A small encoder-decoder image transcriber, trained from scratch.
Model: 13.9M parameters, encoder arch vit, encoder norm layernorm, decoder width 192, decoder layers 8, decoder norm layernorm, decoder activation gelu.
Training: soap at rate 0.0012, batches of 64.
Data: trained on seven-segment displays showing three digits, 97500 training examples.
Rows from block 3 of the text decoder of a small encoder-decoder image transcriber, named by matrix and row number. Rows with one number belong to one neuron. Each number is 128 + 32 x the weight over its row's rms, rounded and kept within 0 to 255. All counts start at 0. Numbers have three digits each.
After each neuron's rows are labels from the 100 texts, of 14976, where the neuron reaches its highest value: "tokens" is the input token at the peak. Only what is clearly more common there than usual is listed. The data: seven-segment displays showing three digits. In brackets: how many of the 100.
# fc1: MLP up (decoder.blocks.3.mlp.fc1.weight, 384x192), inputs 0-63
# fc2: MLP down (decoder.blocks.3.mlp.fc2.weight, 192x384, transposed), outputs 0-63

fc1.345:146127124105147121087132076104164096143077155136150141119159136151142126168122072088072159136133112056123080137121093133097121105136123150157089161064085068160160123137150148116189112108185099
fc2.345:108113139166129107115150135163077144091198060146089076160102096124098115102129150158155095106133149181147135099097162121148108162136155071125083117130144132090112129095135122131118124135103115
tokens: "5" (63); "9" (15); "2" (12)

fc1.55:055099100148114117137127180139075150134146039131106082148190133152072084074150120183142156091132216103173084048114063086123132136083111113110104091182105168097119117120100128126175177157091135
fc2.55:172126123136108136121107072087165109110101157118149191074140133133148151181099110110117114178166037164097076215159113119116095121125077133172146136094144138109106107149131133123076086162196118
tokens: "<end>" (100)

fc1.62:167152127149117064168185124163127151109217141113185135091095125110159123127164121165049046136125149136110102177122129152112137105147133099138140177144165182096155130158055120099096151082171126
fc2.62:068151132156175125099116137130136107169074152117047120139128116179100159105127132091166177114153123126122139072161128098189149140116087192142145135152142082186091145090169134147183127139114085
tokens: "3" (65); "8" (27)

fc1.79:163121161035117125109186091138113112131176161121072208120067181122170107135105138227154075139183125106142116088123106105150160101135157091113144095099170118100136159151097121112129151111089102
fc2.79:091145086206129089124041162099137161094095111125173031158147059125110118116135100054101175084093142142112108162116137111105099132121098121151128137155106136156114136133088138202123145110118165
tokens: "0" (52); "8" (31)

fc1.19:157149129092125175119151062089160115106149136110072157174100107115222157100093113093110132139164117115121178103115144130149104130124112158131111158061041098136110121146147127086098143138141147
fc2.19:097122109195130104147152219145111160132099108109179072103140140154049163106136179179127084135099102092118123106175186117117141114090146102121158152183191142104151143121118125163144149128124159
tokens: "5" (96)

fc1.172:062120113106167152088120180114160086161177071098155190113112106124142178122129117184116099118118138100119131140148133148076140124109107135152149151102204109142140149119079129091084111141130101
fc2.172:200122159148107142130124060163119151074080177103126094151106162116115082152131116088130165167139147185174135122139081114174110146146116130146067096137080164122144107121191095159196115152147143
tokens: "3" (79); "0" (13)

fc1.311:166103102163163110100147120133136111137154096111177107119191110114212090154129158110117090135121160117096156122116127121129148169160123071140070104136119148079072170108151152171138138094129062
fc2.311:069142165104137128134177166102110153102126136135087173110123170132023180078130144099109133128078079126128098125144116131120131048136122184124178117148123085186205158130147108115136109125133191
tokens: "9" (100)

fc1.200:092162148101112144132095146117169142142188128152154074139113114129154139147094186103163039140174083170142151160104137119077125160162081115135110107172130101190114128163061113057068154112163094
fc2.200:132136086162164126153118133139079108105087133113107163114167115124087120129158087133119159149114177076127120128135157139115147082131119159141127131161146165107161105045139103181163139131065176
tokens: "<end>" (96)

fc1.326:102139135104137090122121154106138151090180149095037081133135113140144118170140153200183148154079137170155112174155146151199143148084123138110104145145080175124093087130137106104039136126089161
fc2.326:186120112090084140159107112169161108148099137101179169111134141140111118094114055097080097110205118140119145129063110107081130121124128097103143132118205126132133145122097149130213115133111092
tokens: "8" (100)

fc1.287:164132111120117108235063119141181143132131154133098111176129158132139091107104151136121193153119147108166127102120104085140169078144112199135104124103081085131169130114163127126204083094131153
fc2.287:119136122166151100060155121161096132099157105132185112101145064126125123145125115116123100069096097164102110112181120187121130192123159081158185176119139136119083134181074135130054126120119107
tokens: "3" (100)

fc1.25:078141190142180125135131104153134108156075142159123138127157150110129093078119123087094085103148157146152101133170099153091082189106085111135142130122041123222105083129188105052148184120142147
fc2.25:171108071154074139096152160075114175092189129128140117128136135113134171181149188183158182183130090092132142090075126098161141065114111120110126080117182141066185151150080108193110115144113130
tokens: "2" (37); "7" (27); "3" (22); "0" (12)

fc1.198:143140119091095160204139162077106108184156098147103151135187183108095072117171138069101122145073152095173142061048144128110101135130101135134105069108094156122114098149096117199143146136140124
fc2.198:105121126163117146078139107181139120049080162113169105130120059132159128112148113122150120101199094162084106225172121097139143131098132174114117110162190095097131128109135111050108132112108137
tokens: "2" (100)

fc1.4:167160070134119089126145091048115151090167123146194131104146108116138120140138131150116176087181112179138142100113175109158082101125129093166132099150121103137123147212151129146126134099078109
fc2.4:105098184131112146141104151191156081126036113139043155138113117150122141114135127148106138145116171073114155166134111114059132105110096160111138120144154149142150132006120117088154169143190125
tokens: "4" (100)

fc1.254:132119144142080163111131119136166162159171115128103154152101081122145135142170121087124129107109080223085096126108180114123110140089118143162077119087082129139128144084167173105089127162139088
fc2.254:147137127143184081170131154126100043079099161116090143133116186148158175087137176143146119130132172051137148091147132148136149113129120120099171137129176104154126140192129132117169146126093179
tokens: "6" (60); "5" (40)

fc1.86:118130097158112144151095126135158131137151094131132126125147091108111113164145080162177215166133099118160104146123103156126170133132125124110157177084147115106159119149089153123127115121088164
fc2.86:157137169068091121139139092136124129127147192130121136128127152156115164063119128134088031117106131169103133128143162082122109136098127125126074148150115123124145160102153099103130131140189111
tokens: "." (100)

fc1.51:089095174110129125135114199178108169119089120119117135120138146124076086116170104093161197103088130155175105071132098147128129117110118130131160136172098126103136067088124090105096115119153107
fc2.51:175124077143161148130171109085142089120165131141157108089126120136174187170149151174094073152161129066074121216162108089110143156130121128141091112116188120151185079179135125144173128160135129
tokens: "7" (23)

fc1.41:125122194111087099149158118069125120120184151138133094117141211145007115096094173123096087111091122145158093108169111105203117139121100094148193153138205122101143120189134128146111152158125122
fc2.41:181129060137118145135074148194118148120125120143093179112145053101214160130138113135184135138174127073096130154105119141034131107133117150108057154118057122199101135068109126120162159134103121
tokens: "." (96)

fc1.2:123160114101134061176127137135123118137157105105113137122127107103117140150167171130101111127165161143094135104143178124139124116147135140094108113144148184139090148106090141129146148135148073
fc2.2:140111125140147131143124123098100112151135142124116118091137143141187116092110101088146166134053108104143135141161108098136198100131105112150124117085151081087164132101159112144119126140085162
tokens: "." (55); "3" (45)

fc1.309:121130136118105086189129081156198104167180087115114091106145147117151160139118124075105102139058146210112171117089178173171133141140120129120111107132173091167100130093058124086133132103131131
fc2.309:136108133108151128082127173121068127084107156113109171105144069112102093122147122179156168163178101068139139136168098081069121100118117133133119165097129167079172103170164096166152107161117135
tokens: "8" (100)

fc1.35:082069090156107145167158188105131142165111106135100098119125054122183170188133118177097192112148125147152137099118103141098118142110127139132091116201023145159075111120159116076164127132087127
fc2.35:121118089154137117142116136088092158130122076158056103150119070138174179155170140183125156158126127164162107158121125135059113144117152151069100113151029154164127108150127099123206158131074059
tokens: "<end>" (100)

fc1.290:107157166129137139158139065150120124126107141117139096093111113107112090079153098095136090060159085151157116100126115096168153097135135087157080109173182136128109126163195115122164116142130078
fc2.290:152111095104121133070115216127139127120132125131113149147146136124104131145126157122106157184103147083058119133131124148086101126132111156143171141094074108123161171129063134173116118093115137
tokens: "3" (100)

fc1.204:175118164163117118170107155114145156180172157151158128111143182101136077074096189078122108149148139044130109113116115151108172142102110139109100164085159119143161088173170124162136097131192110
fc2.204:073149120125131138078147147202120068064130086122146133122162117150111138163126133142107126122116144157100095115171129126155089142134094092131157107163111161117111152091083121105107160119078117
tokens: "3" (100)

fc1.284:063118104184174103139092093186111112071192109107060137134136112120111161124098156109080144131157072058156141155138106163151103129128121149098111120157147156121139170135153111119101100129142136
fc2.284:160126141087086148090134147059167138196063115144217127121147176105122076120144119141131105112097131191117131097113115067124155130131147141155112130114099123159103116121069121118125140137131114
tokens: "8" (100)

fc1.152:116092076143140050162129135142151139140076133149121129132115109122136150137161100194100174134152123147072154156161133214107132126148154146125077111155072099130169105100164135113128140154110091
fc2.152:122145120169168094139131138152113138104095097106111142129138099126093164092156133181122148154169129163109151131169107118102101103120110153160126103118093122117118164103079145187132117131103099
tokens: "<end>" (100)

fc1.140:136152175157158155160133106093169122163137123175128069147155128147113106095117161083079129137160152083168196140140110118093100130120140129128181127140134184127168078183195095079148120136135126
fc2.140:141133136146099122119123135210116135062106158105125174075111124097138172167137105143153113155099084161059143118133163123199116093086140172148077181103126125124106116031086143165122113117122124
tokens: "8" (100)

fc1.103:097112137162134105209141116112099102152107121147067183143107075162096065094155152043110188174146127115138145127126102093155083167127161136117089157159128102120179119119214122093123102143094125
fc2.103:156140158117109121069123140144135164105152124126222106118133182110165171140106128165157036081130125149129142130183123130105214059129101154143118123095107144108088150123089116117135139128159134
tokens: "4" (55); "0" (15); "2" (14)

fc1.343:129151090132124158111116128111178151161159094167175146133167142187103108113146171159123193105116160072117113103128061090112138125168139136106093083111108128113175087109116183151070141162151097
fc2.343:134110202097131106144152140124116137102074153155067161117139108223095173131127092104112143178151159138153136174135042162165152134095134126086139111131098136145118075163064138097179160130129155
tokens: "7" (100)

fc1.38:156138173117077147108192111139113120097149148170150143106167148145105154134138141124120194117129045088067120113102101139100149182116118159133139144103085154122098133138095155093146144105153131
fc2.38:062130097120127128155076169105139151148129104156076099170119140141133093134120102146154029137119149197153139153167109121109112063131134096123084159152166172180108154139177113161123125128105092
tokens: "7" (42); "3" (16); "2" (13)

fc1.45:122151124152151216050178157199124061185109145134132097150156077139123081122145135086130105082110118144043091108160118129118146154133102132126131116104155139167143146097174119137146148097130174
fc2.45:159124141096111080170130143074142156095152127121132177114160223112149128126098155123110130170135109116226104148106114153155116096141104131134093109150112098092156177137108122121119128141147096
tokens: "2" (100)

fc1.136:140130123138136201165114184101112136159088142125102154113103155159092106118151128098118164183165139093132148114126066175123112101094169069142134117212119074116143095163151138092104184123097163
fc2.136:121123154099124085153118076182164126119137135129155124142127098158161182122131138113160122079102124161145109150167120076173158131131105172114132138067136211189136089117105160137170145140156097
tokens: "7" (100)

fc1.253:124097094160106111130218093102086127147124147146204104108087137100117143119166150089128124109139099156099167133158129171091122070173135136103111127117100091155113130114114121163128135150109125
fc2.253:117168137097171102123095188155130137080121110155074136125108069136111082131135153183092124135103161073116169146072135144156113126123112175120145140135130089054099139139113181126120135132135141
tokens: "8" (79); "7" (21)

fc1.292:130129121148133116099119137118111052069145103167196115165186081097133096146106150137124111156096107079104116159092137135106134172159086095127072138110068146181121109082125108111160113114176114
fc2.292:123126156116115127134113138107124222169110129117106151110105192159137151098143120124124122104132128166121125077151105126156128053098120104121160061112152170095135105178133113144157111105109116
tokens: "0" (100)

fc1.197:164205128173114095180153146094122116142138131120146130107062196131153174144095101100107081192119168124150160145118108087097107130136138111143106136131132125129089145136130144146109113119125162
fc2.197:108142175102142130084083077185138146106115116159093129150163022121085076102137142167148214073144105127101134083102136150155123143131104122158110123137140150115156155118125128122148116127127110
tokens: "8" (88)

fc1.47:139133080124137076108147085216168117101120120080128144105101174086123082062159114109140116126154134186069081115146123118132109154150109151150109120102187148134135151125180117122113149166088177
fc2.47:118141172091111129147113172059103132168162097101131089112135091133151137165128131115133189113129129103142139132081125092098106089131093113098138123115090099117116165108099172097147135114171096
tokens: "." (57); "1" (41)

fc1.252:127129108137133084102183178121191085077139127116133069133146120100107197143107104153216125134095072163179153121111139132105120103125176144189140187113119123088109115092096120152160161161115173
fc2.252:107137130062125148179102059144106156195124070148076151118123125133194022131103123124079102104164179087088129120170134145129138161140136104122075126108138081143138145147170111079114128115143093
tokens: "5" (61); "4" (35)

fc1.319:085193183159104147166127105182201152080049128097150093094140173139069091117151112123113141105110150129155121087125138166182129136139093136151163156137181104076110136094126105104130126122118145
fc2.319:165103144096152107128132163085069113178215098151136158133145073103176137163154121177123130163157099161108106135118120130061114109130134099143112162122093128132155137162105138114116120144142147
tokens: "." (46); "4" (22); "3" (19)

fc1.335:119120133091134094140105117179088131178129074130090202090130135143114149103094172086135101120146160173063141133145126210160074129143143109104160102080067158136135175084130135123134142112082176
fc2.335:125114126172126125136156113074165124125145174091137051135150115130166112145111119164126150138056079078169140113134153072108210077114138096133063159172227096131109128135113103192118118142173152
tokens: "8" (100)

fc1.5:137126123119131126194191140102150030179106109097217144129144165119123084140102112152171100127107086128171184175130105100137085107117129102127016134074187065111163125101147104119137135103092111
fc2.5:119123134146137153085059077153089218064112133136053060152113086139137160129121126144078175143202189132105132100152159157128122110088144125103242092166078182134106115169115125134095132147147165
tokens: "." (64); "1" (22)

fc1.134:141126062122148161085125189144164180138144114150136119108135121150118081145155100149152122097104123103087143153084110075149146120142135200093116111092159061090131192176092122058112103127147126
fc2.134:093146188142083115125083071087089100160084157135130115129105161158097196082105126115111150167111100155157141124187107156133126110128103044107131094156106158164130116052157109191164135104134149
tokens: "7" (88)

fc1.350:113132088117125179133112082128136065211120130136134184141108094158152129161145097061121106107103163109125156054135131113138141132149162172131129113164151095143119171144137110131094106133122084
fc2.350:158123165148139117142140154102124158058121147086114100150201190110119117115127161129174159126107097125168101185147096127132133125135112078133125127033104156099126130074129126114151120141126185
tokens: "." (69)

fc1.269:118093087155139153138151170178083111099106169164120192168137132127142154097163097150149143075139138068172174075114133158117143065159111140128111118161048113096079158080178094110186165145094101
fc2.269:152140140122095156081169089062162141098143076123165084063138145129104109123099159104080137140145088146113121119143126120105138201129154113134143142121138133133128139156108133139074123121149129
tokens: "3" (45); "4" (16)

fc1.141:122137153120126045170076164145130077173068132094129137153117124132135106173131116165128157180167162182146161090120111157166109142119158086141077159161152174139041090115152126137093094152141060
fc2.141:128126122107148193100175119085152128108153150136152134145114083101135139103134158147122146079138128071094131206091142078092139142142133166131158128072087075092215156138090145164122131110073164
tokens: "2" (29); "8" (29); "0" (28); "9" (14)

fc1.228:150110110140088065132153126116104116153147112135136110113148058172139152167191176141061089145131157142190095125171097124176090151143094127134091169185107107190128149143180163143101069113060116
fc2.228:078127171140177118111118127132120120087112150151098161139120195162064120096132116103127128094120083076100128159131130114070157109121140146101154116154115096067125176119104122094162074129145142
tokens: "9" (100)

fc1.192:070106175156154143139116132155132098121129121120176135131151114118125136124174090175125180113204118096120143121097144086170133111124121080152135112173144150117119107122133092171113162133092082
fc2.192:166139082118129103136165144132136147161126143132083133142144110135115126132090185092160082143097133177149125153157133142096121138097108201124144128110132087133139143115091143087116125113189149
tokens: "4" (86)

fc1.169:089106137124157085148158126121107168189126127171119121168164102121085166058093144089134179131109098126125143105082106073117167124175155125175141113086167123088094114097074172168178118153100067
fc2.169:179120120124153152086099147111141117070153094159148126110121145112144058153104140169105084119129129137103130162143205224095069100113175125150106135149107118126160150152187129115041113051168159
tokens: "0" (100)

fc1.92:166087091118082112090178127142132166089172154121186129156143134082122117086162147174111142164119080111162141151116131084141128080087111134111097162099159126064142178123112106158086100132097197
fc2.92:112151141091137108164084118134143102184106125135118139133145124111109150154108117103113069092143167155106152122128121177152145169118122144097164141134103159169062118131125125096135125122163077
tokens: "8" (100)

fc1.362:155109124164143062089133085092132159124129137119094092087136146132103186134107117125155157146161075191138098157107129122114117213141137072095102127111146128117102173160175137132161135098106113
fc2.362:117133163068079123187149157153132070172147114126131172165121120154123089119142132166093102121099161100162136103137132156186123054146097170159136134152126113170146082079097116123122120157131142
tokens: "<end>" (100)

fc1.111:093125084122163131127096147133087090139175170136160144068105076125174177149094122053116167182124142147104106131138087110179138128088095121105138123131134084179112128151156149127104110149142139
fc2.111:170109175112101144070137113106181204144086150151122139171099197128073129136129096156155104063157116147150135141118106146079121139096130151099092144112110152091123106138110153085115117122132117
tokens: "7" (97)

fc1.296:131174105155182184111130060136153114161116129128140176208100034105186182113162123142091122090147091159171111126228166156116127136145104135083110156118087103136142139112063115152156153140089156
fc2.296:139123155112086097107157197123113180126125115149105116071108182167116078135089132182166145146071162101081176135065131138098176094179145153120124163100156161161121159157183129095080125145132124
tokens: "6" (54); "5" (30); "8" (16)

fc1.374:168115104094129111103162104160158135109164102090105083100122206118143136169122110176103123208134127099181191095141082146150119154077110110111156182118074181123090119130072126085142161132114204
fc2.374:095166189111051119156094139120146143144139120122176161167151065143123113081108151097201101082111115148109143087129159126151137135139136144132079168120147125132142100099174125165106085114130121
tokens: "8" (100)

fc1.373:070151171114124109074168165115123123148059145116131149119144141124123159160168153140143145144205123048127066148176128205155168106127145153090163107126126163094090138179121129071128168100136110
fc2.373:196121113132133160127096104119142147092160116146141137190125111152132064123127122123091112098071123215122139141077148115096090171112140130132085116131135127169151114054140140165165133161110122
tokens: "0" (85); "9" (12)

fc1.378:212082124151122128123092122162086140108175115151127136101175136122130138114129119129224177151167128144053105112069122076122115114108151158137153133049133078077118117177144139117076118175138168
fc2.378:051149162085130123142151135105170130140085143109102105143127147109113130137138128110045080127110082102186111103203129183174098103111121096152136106170141115192123161083138137132153126113131137
tokens: "2" (100)

fc1.251:086170136130149096088068129134121093125143170151110208139121075100106181183160084179123122101180118152206114066156117106171142124104079180176138121136123093120128144125062130170135138160181111
fc2.251:201109105119132147170179147141142130106150113109134054168106195118119087075115158104132158153104108154081142159114140120094144097128139081129106144104105194179094151140171130065123108126078191
tokens: "3" (87); "9" (11)

fc1.13:092113085146140082124155122128165126092099148128076145093128109118161181162159122183129120099179185131120103166162097148119167117120099153120140131123090155126062095141124164081150116171179134
fc2.13:092177109153079148106128128091132144126173115161166119128121103136079111133129140145140071131077141106132126137116172057092096112146129103124118105132158152092187178129089148140096121125100135
tokens: "2" (98)

fc1.170:105144082126106211088108129156109141089117150130134160148120091142123155100131138076113214069108167117077139147162106119118142100136175081099161163176173122103139182169157144152186109131070138
fc2.170:163136138131147109120138120061141166141138118150103082115159154132132145098113093160137098145124148137208119106106153121133154160131101185135147168130087100194114100081105156100079178144212163
tokens: "6" (63); "1" (37)

fc1.160:113083141100132121149105165044107158123125136143142112093112159157123116128128122140105033146144140090124170096126083041120099104099129157131110167150091074078142131132064161140111130137178084
fc2.160:132151100183121151098146090150152101157136134126144123128130130130110163143114113140149187095077065170163144174108171195119157132121128134106129130167134170159107092125158140139152112138068127
tokens: "0" (42); "1" (16)

fc1.151:132139064157095036189175152172123124121178120088111155118078107103176147088140147102127092093163127153129137149137124133078176088140140095119187146137133126127110143132165133079137130129148134
fc2.151:112136178084144166112105135153115050182139126131145134151120174129023081185142083106131124137073141136117139082147098116184145135104140133122079119181110123134173163096109130130079120136119150
tokens: "." (100)

fc1.37:105142114108135129098092121104152137098138119074149160126119132136130136193105106145094128084088065139109144150109163133128127109107076146149129107109149161153171119034118106171106102139171084
fc2.37:160139144113121109151165087166127111116130178119116130138137122168155085084112128109130125181164169100155106093159111118141114141124139088131112135146081100122092138180108151096136145103097167
tokens: "3" (76); "0" (18)

fc1.185:109138156061119144098093123136116125142147149144178149130128193158051086169161186081180099095091154173187155110091114155139087107153137075122142136115128085097166089128100139120097102103150151
fc2.185:140133083160148110111141188115128107060148108112079089104102043130172157112151068204107141087168100100131144146152157092152181100135151156118133154141153149138120119123135126132150121149133101
tokens: "." (100)

fc1.332:165138076109163114123109136141091171133213101120116169130157122101054150109142113156075183102114116106199117091132139127146140159124113192102098142108096115062130125194149140157188111174078090
fc2.332:132119167213106127163147108131104058095063115115148110135173121121160103122097159085118070140188139128078129160155131117136104094106117109139139149167190136158130133094090121084115164130136160
tokens: "1" (100)

fc1.14:129055184103108086185186134125148124204085123120133121159152107141152115119078150143100113103126154147133108076115097103157128192133108150111066112168101131085133132117159129093131143128110120
fc2.14:162181082131105136087043133123105151101187159174125139093103131137061149110130123104181187150099116125132144134124111152073159076124107129117156139106124180196075110146106164158115119125113123
tokens: "7" (90)

fc1.138:139116172142122139161160091152137146074135122105115155188133134105205090178142183062080104136151062094136137073110123144077124114181157121107081093116084124133138124149143155146066160119192116
fc2.138:108139130128141117129134164079143063152144162152148138098108131129071182106146109145165175118062190133150162147158157101175187142142071116107169108150180139065150168112152133100173142126039138
tokens: "2" (84)

fc1.308:151142193111176114109138037156086175143112154097183191134106197144175088114112127149150117103141137083198103096122136155162103178109140103130172132140178112092121101136148134090156156107213074
fc2.308:108141087132110150131085191116166083132152125145093067123126067150076156153142109129147128175105149167086118121091117135147149143130168189142130121076083182176132152112102113215100124131024146
tokens: "7" (69); "5" (20)

fc1.330:102160075170151168128155197117192114161065128138098075085144134107092109121125143160176151131114126095130154105164142167103153110139108134106146136094149067166122110069121122084183119117093110
fc2.330:155140171098080132091112079127062150112137143121172170146116097147166146158133144093046077139151136163125112140117116130139051179128125107121122118155108154062140092168135126144086133162150147
tokens: "7" (100)

fc1.12:105103170148159150093155132134178100053113169141157083132132131103146135137144098058114049084132086203118190105133117123140101160085164126162149080133120110083147132145107115089114093138135076
fc2.12:146111094128112140156095122128071159187132111117083147092171140102142114143128189149140224160082168062125148148128137165120151102144112125136085123137133127170113142110133117169122127095117190
tokens: "1" (100)

fc1.75:146151138135159149138117188122140149124122052132103157108125096139086151087168144117089174125105074096164130046164139114103116125101121166108141139248095152140151140186109120176161079154118078
fc2.75:140120152144141121118117047133136104088108137126156119139095166148203079148115116105121103110151156158119139194153137139119186136155127097157147141036155122096062155088159116092102103149146169
tokens: "9" (100)

fc1.50:103150120143119118189153089182106158133105208169146072159109106133089057116152145119160204124129107128178077124130137135120102174114125130110137101134079130128087168074178148146181095132123154
fc2.50:117137123114090108110134144084150159132131057134093157090137171144119186129131131114111061097155156118087153112136120105148132099140112167116127134089190122115161115188117138126063123132156110
tokens: "9" (80); "2" (11)

fc1.144:128125096132070124166152215113100104072136198143058166097136131112076060127145108132112151185137124170115137208137093088122125107089114130133076130146121111129126114179146163141122099111094161
fc2.144:120117185139160141094108064170158142154129068104170108170122103124216201095120143127147113061118117104114123038138131175127135160126124145137161141131157120102119120042103138119129143125164099
tokens: "5" (58)

fc1.125:150087073149142051157135086122111145109126160097161155080071196144123104076133124146088120093122151131083111147162106114096052104133153132127118155156130107183171129099167137144127127143155139
fc2.125:077147168125125126073145163128156107163118122136077110167115038130102154183145075137146187154159110113156157119058138139184170139132122102131131131120140145116045154119105124137134129128071118
tokens: "8" (68); "7" (19)

fc1.117:090162180097135110115127074147146191116124128115138158128141172101111062103138100204153076072110143129171104109115140119151124120156112170113159140084171132049148114146102156171117166129178120
fc2.117:173118110148124122107117190134119043135173128151110106136121084132146173135128156117082180185151123123109118147126136150116128136105135115109121144213088134211118115134112111096117154148089114
tokens: "7" (45); "6" (35)

fc1.286:130115167094129109109102133120123177096046100102088098172162178122122197130089120069120191116119136154155131236092119113080112109120134136098145119155113175097123158202188145089153097091125112
fc2.286:109148078132139124176149112138163094152189153119107159097103097089139074102150134137094096121098105085117138070121157160184137118102118152145079123066110072139117133052092177109110133134081146
tokens: "<end>" (53); "1" (44)

fc1.243:158126162107110099114141091095130111130097122118032148097121099137144120175079100036114133113121097197146139062120138122105091139144101062131166091128137161179150110087148158103157100194148112
fc2.243:093112128135127158152110164184127098121159121114176087154122139142115128084161171168154097157113136042095126169137109113139176117095142145103088111129138100102101180166121121112170133104075173
tokens: "4" (97)

fc1.303:160121043130152146067092150156126133180176113080080148136055118112090106152142138134111151105110157152059095135142166127078131096182119147115131188169117113123175132150132197141110210114075098
fc2.303:097120189124118157172200149146173104069043154075142076105124146108146147062139165089154056122121121090151126120119168131182116118164130097127103173131118094115069149132149165100155201131139113
tokens: "6" (100)

fc1.344:153138120128095144164130117128175092153133190146163125122153077152094201144138138137125075106107074130170132185119115087162177178127082128155103116084124106127079123149101120159097109110107163
fc2.344:125135162113146110157171159126080171097112082112074166158127156150132086153130122150156206105152172157121143033118163190111095071123134120116120131148128122116175144125125132086147128136156068
tokens: "." (100)